Weights of a small image captioner: trained on rosettes with rotational symmetry.
Rows from block 9 of the image encoder of a small image captioner, named by matrix and row number. Rows with one number belong to one neuron. Each number is 200 + 40 x the weight over its row's rms, rounded and kept within 0 to 999. All counts start at 0.
Before each neuron's rows are labels from the 100 images, of 14976, where the neuron reaches its highest value: "strongest on" is what is common among them; "peak on" is the class under the peak. Only what is clearly more common there than usual is listed. The data: rosettes with rotational symmetry.
# fc1: MLP up (encoder.blocks.9.mlp.fc1.weight, 768x192), inputs 128-191
# fc2: MLP down (encoder.blocks.9.mlp.fc2.weight, 192x768, transposed), outputs 128-191

strongest on: pastel
peak on: rosette
fc1.99,156,156,215,119,233,165,224,237,206,224,212,302,223,158,193,248,237,246,198,196,278,135,173,169,260,268,167,216,193,159,166,258,187,232,175,216,236,245,233,245,255,244,229,191,170,276,227,203,201,203,188,162,223,205,232,207,151,201,225,220,198,201,157,231
fc2.99,232,270,157,195,212,212,175,165,165,203,211,226,244,177,118,207,205,160,248,229,241,166,179,206,188,196,164,126,154,193,267,182,222,202,229,220,269,185,200,198,161,207,179,184,198,190,224,124,186,279,163,242,190,230,152,197,161,158,175,214,160,244,167,213

strongest on: vivid; cool
peak on: backdrop
fc1.23,160,227,152,172,251,121,232,215,204,198,171,269,207,190,200,246,219,215,240,210,198,141,225,169,217,280,259,200,156,167,166,153,214,195,193,228,161,276,191,193,100,294,170,178,195,219,134,202,225,215,272,208,172,216,196,178,248,232,194,148,200,209,170,237
fc2.23,219,138,124,203,110,228,188,187,149,200,205,189,209,215,165,249,238,223,281,198,190,227,200,222,144,259,163,154,193,193,175,210,289,197,251,256,240,187,185,274,301,263,238,251,192,143,187,159,260,190,236,208,210,243,214,224,189,210,234,258,107,153,223,236

strongest on: vivid; dark
peak on: rosette
fc1.599,197,235,241,135,180,210,229,176,205,233,274,199,210,141,125,153,233,206,198,124,246,193,173,196,208,220,118,238,214,213,227,213,251,153,169,196,202,175,176,140,205,161,208,195,225,211,262,277,191,182,214,236,214,222,280,236,174,239,200,251,295,143,185,159
fc2.599,211,255,249,278,236,218,230,227,186,238,153,131,228,188,173,229,199,296,188,186,159,171,202,163,224,256,219,234,252,189,106,165,241,222,162,202,180,215,220,269,249,215,195,151,166,111,152,187,213,155,199,219,157,217,206,192,231,215,217,265,246,221,274,143

strongest on: warm
peak on: rosette
fc1.577,213,199,186,258,184,218,198,211,174,185,166,247,173,176,242,316,195,223,164,214,161,229,191,224,221,196,177,250,200,196,196,158,163,185,127,206,219,181,215,197,215,183,194,144,231,183,181,197,190,202,229,226,178,205,226,178,236,110,206,192,186,196,190,258
fc2.577,189,284,245,97,132,207,181,192,239,156,251,166,211,235,231,133,186,256,185,231,196,178,235,155,196,227,194,173,189,239,302,228,116,239,250,223,208,188,142,190,127,222,284,188,233,217,206,200,230,167,196,211,170,224,261,190,197,228,184,165,193,193,164,213

strongest on: warm
peak on: backdrop
fc1.517,190,231,207,190,219,172,181,142,220,200,166,204,273,242,189,173,186,198,227,219,188,232,245,166,178,109,159,196,209,244,173,209,137,173,197,191,221,96,213,251,157,235,166,259,162,192,201,210,211,184,170,227,179,158,219,217,154,190,170,205,192,166,174,243
fc2.517,137,239,226,210,188,192,190,160,208,199,211,102,175,131,195,204,251,179,193,177,184,206,244,254,196,250,159,155,149,222,183,268,190,230,179,208,201,244,167,117,175,203,224,242,229,196,205,230,224,169,177,258,204,221,244,160,199,243,213,141,182,179,148,267

strongest on: pastel
peak on: rosette
fc1.758,221,247,218,197,191,249,168,157,183,191,211,289,16,213,142,180,206,234,219,249,209,255,198,285,231,154,183,240,216,216,269,228,187,210,246,213,217,206,182,210,252,204,141,156,218,235,166,183,198,210,248,195,200,167,195,204,206,136,149,233,176,201,205,178
fc2.758,177,183,211,162,238,190,198,169,202,184,160,312,12,244,242,157,229,159,267,207,187,201,180,266,162,211,211,180,210,206,191,222,179,174,269,222,228,136,208,207,208,186,261,178,203,224,269,246,192,169,214,205,212,185,230,183,176,238,173,270,173,214,194,204

strongest on: pastel
peak on: rosette
fc1.59,204,226,235,257,243,238,218,195,226,173,238,241,128,248,217,171,232,245,117,233,261,216,220,221,182,212,197,140,175,215,191,205,204,233,161,216,98,168,208,225,258,238,205,225,189,264,245,158,274,211,132,200,192,193,193,248,199,169,186,257,171,279,208,215
fc2.59,209,256,209,129,252,155,177,212,216,176,186,275,227,233,147,178,213,251,207,220,233,262,267,251,284,184,248,232,254,171,175,216,229,191,192,202,225,176,229,241,194,186,201,210,150,186,193,197,147,222,260,132,231,191,167,190,227,299,191,302,217,183,141,245

strongest on: warm
peak on: rosette
fc1.142,249,156,203,153,126,212,212,249,114,165,160,275,200,181,163,165,176,216,160,290,187,199,242,253,236,209,176,245,233,254,221,222,138,213,201,156,190,257,137,206,227,231,99,232,118,192,199,176,197,202,146,185,181,122,176,162,208,212,152,179,188,226,186,218
fc2.142,229,199,126,193,211,192,206,213,211,186,194,260,169,178,225,229,230,159,279,231,142,175,139,202,216,160,163,160,189,235,277,229,188,182,244,216,130,175,189,204,170,207,216,161,204,205,194,166,229,230,205,234,157,209,180,194,198,189,239,183,259,304,200,189

strongest on: three-fold; vivid; warm
peak on: rosette
fc1.761,207,195,156,178,227,213,150,151,194,213,317,134,169,270,222,124,187,223,129,169,245,182,308,227,216,223,201,107,229,226,162,153,180,211,124,213,243,146,229,233,168,217,199,256,221,247,216,142,196,187,183,160,255,200,158,225,158,161,155,235,260,166,196,113
fc2.761,221,225,171,196,168,211,191,194,211,206,196,224,182,199,162,189,251,256,212,215,220,140,225,182,117,191,168,247,207,156,240,189,174,151,170,251,245,208,189,252,160,136,237,194,162,225,248,181,181,156,216,205,192,118,164,179,213,209,99,214,209,206,259,144

strongest on: warm
peak on: rosette
fc1.48,172,176,214,252,182,144,198,146,265,204,178,178,200,243,214,226,209,182,182,261,175,184,276,257,164,192,233,209,198,218,186,241,167,203,227,146,211,237,206,228,200,185,254,201,222,183,168,181,228,258,242,169,178,172,141,187,220,181,174,215,151,226,204,242
fc2.48,165,262,216,110,205,196,172,170,222,202,216,191,261,172,203,114,167,159,145,217,104,218,184,218,196,223,200,131,169,153,265,186,234,216,145,199,189,222,170,205,188,227,145,225,210,298,194,193,200,122,194,200,213,255,285,160,190,178,173,140,222,163,229,269

strongest on: pastel
peak on: rosette
fc1.414,197,259,229,202,174,227,173,167,182,203,204,193,221,171,176,193,169,150,213,214,186,180,207,182,231,141,189,192,282,193,232,208,136,176,231,181,227,166,200,191,232,171,184,229,139,201,218,163,142,157,239,186,256,175,187,247,204,228,176,232,151,195,216,164
fc2.414,188,228,213,194,210,208,192,184,185,234,202,153,169,128,152,250,199,247,250,206,204,264,201,203,225,223,239,233,211,166,94,191,243,200,217,220,191,231,185,225,235,225,146,195,221,131,182,259,214,218,195,198,161,194,177,203,174,284,253,224,180,239,184,195

strongest on: three-fold; warm
peak on: backdrop
fc1.355,225,133,229,212,122,139,156,213,155,291,198,223,243,185,148,204,257,208,186,184,182,270,243,257,113,214,229,177,182,177,152,170,161,251,250,182,219,200,174,167,152,219,146,203,209,291,152,217,204,243,148,219,200,199,172,149,212,226,223,166,222,266,252,216
fc2.355,204,213,164,202,207,181,200,202,233,307,217,233,173,195,179,246,234,119,112,178,205,192,170,123,220,129,194,226,208,229,281,240,102,220,153,206,218,207,236,133,184,277,203,202,189,255,178,233,249,198,169,177,220,166,227,190,208,185,186,202,160,238,191,166

strongest on: vivid
peak on: backdrop
fc1.301,229,196,317,243,226,201,176,222,187,179,250,257,240,156,145,212,196,196,156,230,226,219,182,170,176,164,123,185,178,197,189,210,184,213,271,205,206,241,162,204,162,216,108,165,206,217,240,147,219,115,215,187,199,207,167,220,179,154,175,238,224,258,192,210
fc2.301,160,181,211,229,186,168,213,163,227,196,209,75,274,217,160,168,189,288,210,225,219,218,197,214,193,273,203,173,175,194,198,234,240,213,192,187,220,233,141,160,186,185,154,302,191,164,215,185,205,169,227,156,240,244,191,195,199,270,261,195,222,155,147,177

strongest on: warm
peak on: rosette
fc1.508,121,171,179,116,271,228,176,197,227,220,163,138,239,228,188,173,214,195,254,219,213,137,253,263,189,229,229,227,236,210,185,290,181,228,196,234,138,258,243,178,123,217,134,213,171,179,161,103,210,161,209,166,198,281,208,171,176,200,145,215,282,211,186,264
fc2.508,191,109,192,245,207,231,194,173,216,214,166,268,218,182,273,77,152,158,211,161,208,140,178,211,176,180,184,238,201,243,215,192,125,203,270,219,201,215,194,180,215,175,210,183,241,178,292,216,211,278,158,234,202,243,180,254,127,175,268,206,161,184,125,214

strongest on: pastel; off centre
peak on: backdrop
fc1.341,174,216,249,153,252,209,166,127,241,233,237,203,175,234,150,226,196,239,263,215,150,270,172,169,226,181,213,156,271,213,161,233,144,188,157,228,210,165,205,200,220,219,124,198,217,235,202,167,223,204,276,229,208,185,219,160,181,146,159,143,239,116,180,212
fc2.341,191,225,245,142,186,261,219,217,198,207,237,145,172,224,222,175,165,215,165,205,314,203,262,120,264,208,237,247,194,187,180,140,205,220,125,162,184,150,197,238,184,172,130,168,171,159,219,209,206,179,240,199,224,204,185,176,158,174,218,309,174,166,223,187

strongest on: three-fold; cool; vivid
peak on: backdrop
fc1.252,168,213,158,142,211,155,215,115,201,192,196,182,232,270,227,186,227,149,230,241,86,273,215,205,175,229,218,210,262,228,148,191,222,184,152,207,227,227,240,202,246,188,153,241,239,155,172,237,260,204,207,202,188,174,187,211,109,182,234,199,161,191,159,231
fc2.252,167,228,132,213,212,146,230,154,197,250,223,285,135,221,152,203,240,175,139,235,229,209,178,189,224,165,204,199,212,211,297,172,183,182,176,202,207,163,271,193,260,231,250,207,155,302,191,221,183,206,172,184,171,203,227,251,131,137,187,116,188,122,170,271

strongest on: warm
peak on: rosette
fc1.544,238,215,288,184,170,176,250,180,242,190,87,190,237,179,182,218,234,228,217,291,222,231,259,230,224,232,183,208,262,268,230,243,203,223,195,163,213,232,217,211,297,251,207,200,245,177,194,186,244,188,139,179,218,178,162,210,127,241,211,248,197,214,165,158
fc2.544,174,212,175,274,240,174,193,211,204,197,161,248,153,197,208,165,222,191,205,227,231,205,202,186,233,174,184,169,202,176,297,175,179,208,198,182,170,151,205,179,182,126,238,244,237,267,242,209,224,121,176,293,174,169,176,220,266,243,225,210,272,171,227,180

strongest on: pastel; off centre
peak on: rosette
fc1.13,229,262,255,237,171,158,221,181,272,234,162,283,123,194,207,149,198,193,244,275,180,207,200,267,239,160,211,218,112,201,213,254,171,171,256,170,235,279,214,214,193,211,196,194,148,214,220,254,201,201,292,209,203,231,244,178,127,262,219,182,196,246,221,189
fc2.13,197,129,190,222,256,183,195,165,196,198,247,223,114,196,231,233,193,184,207,184,176,211,201,145,209,250,180,249,245,258,117,229,256,246,199,175,247,205,194,201,248,234,198,196,183,236,225,147,232,159,177,188,132,208,154,202,211,122,224,192,221,252,210,223

strongest on: three-fold; vivid; dark
peak on: backdrop
fc1.675,210,231,229,222,275,233,217,164,240,223,168,184,217,197,245,264,245,203,218,227,227,202,222,227,126,159,156,241,227,170,239,212,200,240,229,222,167,138,175,174,217,176,194,185,238,220,190,187,189,196,206,187,292,217,228,223,198,97,138,187,175,138,183,181
fc2.675,188,151,117,192,135,164,174,144,245,210,182,248,218,174,165,157,263,225,128,190,131,241,177,273,212,193,184,264,233,186,258,251,198,191,255,251,203,185,247,154,226,195,182,199,215,169,228,180,174,272,228,227,205,236,227,145,199,246,185,156,172,187,205,246